From a checkpoint of a small multi-label image tagger.
Model: norm layernorm, depths [2, 5, 5].
Training: adamw at rate 0.00093, 11500 steps, batches of 512.
Data: trained on dashed paths with two dots that lie on the same path or on different ones, 295000 training examples.
Rows from block 8 of a small multi-label image tagger, named by matrix and row number. Rows with one number belong to one neuron. Each number is 128 + 32 x the weight over its row's rms, rounded and kept within 0 to 255. All counts start at 0. Numbers have three digits each.
Before each neuron's rows are labels from the 100 images, of 14848, where the neuron reaches its highest value: "responds to" is what is common among them; "place" is the part of the image that holds the peak. Only what is clearly more common there than usual is listed. The data: dashed paths with two dots that lie on the same path or on different ones.
# fc1: MLP up (model.blocks.8.mlp.fc1.weight, 1024x256), inputs 128-255
# fc2: MLP down (model.blocks.8.mlp.fc2.weight, 256x1024, transposed), outputs 128-255

responds to: short paths
place: middle right
fc1.83:128101110065128104207185133135138128090100146183075133163128128114160113109128128163120088128128197103122086128147091068170128127123198181118097130138107128130167128128128154139179128128146160076185142195200128232093075125128178118117090128154067165141087082115128084165128128128128128128134128148084128128128128133128128191110097128097163122106076170128128162104128133128168081128128
fc2.83:059138200128063120171084071125092064096147112142015128161139128128128128128127128128128164178128140122068063128109096128164154160208204098128156104054128152180125121120129128159104119118126128167213128147124128128165128128198136128128163120091101128128187165096083165099161085159173128053089122165085077164118189135140128156153128165184128140135162086159128144141169120083128147149183

responds to: long paths
place: middle left
fc1.351:128117130144128146161128152128138104136083079101127147128153121121128095125084139102113128196117100224128145193174113141088128147110143164128106153167220128139128160123128128118183168168115092172128158156128151166112115176151170155083128052148104107125128111128173128117093128136128122128048138137105128108057128095074191064142125157128128138126101128116128128112044133128130184128128
fc2.351:087128140145175183188124128127162111153155128132135132129099128128196124128128075090128128140146128128128144181128177128148159126166128168194181140128128118128128128128128200106128128128151135092085162128141128140128118105128186128081128174128190138122136076128128155094128139128128121185156112128092128190062064188066150111128188128167128062128092128128128165073107128128149141118117

responds to: short paths
place: centre
fc1.435:049112128128137148128128142129147139187128128157128068128128150128128126128128112155128086044128194125183126188128065128128128100106157128086155082212143067099113128100097128130066087074128140097128128117112101128125128152092174085128140150088128125128176150127128128162090168122161150144110141145128155128172147103176117153135128136202174059128102128124198190159036158176128141085128
fc2.435:159128173152128128112128128163126161128110168173128136153142194127168171151154128167128125128128162155067068128153056148152093190128111138131128128128121092128152148128048089164122128128113096150102152136128128136088128141128106128170186128177128124072164132160123071113170128154158108092100098128167111191174212128139070185134129128128134166108153183215128128128097112064134161127128

responds to: short paths
place: bottom centre
fc1.536:128128142092088106128128128128111119128099128172090133136157115126128033128141130175128124116128188095128095128128095057185085113079171167112111087128123144143128111128128128109128164129128163124169128197188128212095128112199153128136128105121075128168131139129128128113165128139084153137132059128099076128128128128155097181117092078106128109062095172128153128088120150175189069128158
fc2.536:069128161128083121177111071140128121111162112176035133180128165117143121128128146100131150113152128133090100137121128091192128151186194123093174096083128178198128128112129107181083112128106136134228141155132179128184170128146128064128185128104165128201128209128096125055205101152175128059128089128103104170135151152148128128128126151140180128100128109201128105128141115128128151128127

responds to: long paths; dots on the same path
place: bottom centre
fc1.128:172134153128148038140097063128125128128128128128058151128172128128128142115146128167162137170128158139174121154166128106159085121188143097169128128112128109133061120100128142128106128131128141128128158118121128095163078181036132128150128042023085128128206122131128128128128187128158162128128128198127064168128159024172122128143145130197085128157107173049188091134100128128128163103128
fc2.128:042095161090101144166103128101128099167072128081128152128182176128128151073128124192165140128102128142148133128116142128161128128128091075128128086097175115138164128123166160100120128156128111131128099208128128176181149124128149128060128094090184207065086128055189128091128110117145137131140121187156112218079044141140128128186124102102171059088128128109128141165128144123128128128121

responds to: short paths
place: bottom centre
fc1.120:138103166128193117128128114128146128128128128089107132128128134107128128113090129131091128128119136128191141211128121087128138092128037075098157141168133149174128166128146168158128148151128101128118109047154126085128128180097166092093128102128102154058180166115190230097161128128138094124118128128102128115124128138117138145138121134164074128110107111035156169142145105128113098063193
fc2.120:128128148127095128128109128137098080128109128128131181128138158121157130108128202148128128154128128099105144128092093085151166128150128128057101128084112180128037150111105128128147128080097073128170161174119101080128072128126091075128129079183128133139128102097134136188185128141099086128128154128127128141128128096128116128128128128080128184180106083128103128170162128091175128155149

responds to: long paths
place: top centre
fc1.111:087128152088128103128148199109154165135128066128128119139117128146028109128128128109128133128145144112128128153151169062191162090126116128117090142187167140123139128159045084107128161120128128112178139197106178097101135211128174128128110095141158185128128120136128108128160128128094107047128128122124128047161089095080163128137113096152125168128075128103149153108081165133233164128110
fc2.111:148152032128197128113128190128070128178095162191128090106128107095152066128095128128182113105097143123188128108140128128128128128047102173128128128156124128128179111078097126089128128143123123082102147128128096128128128128132128201128060128157128171128128117157128128182128165168128115158128128118128104071128084199128159149070128124128128101101128128055161094128101126159128174128114

responds to: short paths
place: bottom centre
fc1.605:095132155102185155181223128166128143135128159154152128133178112104087128128128162119128145128114126139117143137202145094120103114175128128077128098106157141140100161139128128056143164128128145128150177092157090128069138175060110158132128123096128152098123128131128076128099128128128128047081128128123097103089079128176105063128114128126169110183147090110166143128034173128128177076128
fc2.605:128140128134128175155141128152176168123136141141128128128128152067155128151117116079186128124143036128115048096167120118112151154134128147128118098128144128109128087091113091128096128123128115147128122061106113146128051187128128082128196128136193137193128128173128128115128109212185143053125128109146128131223128128128102092079194128128128130159112149129179109128063128121094128128099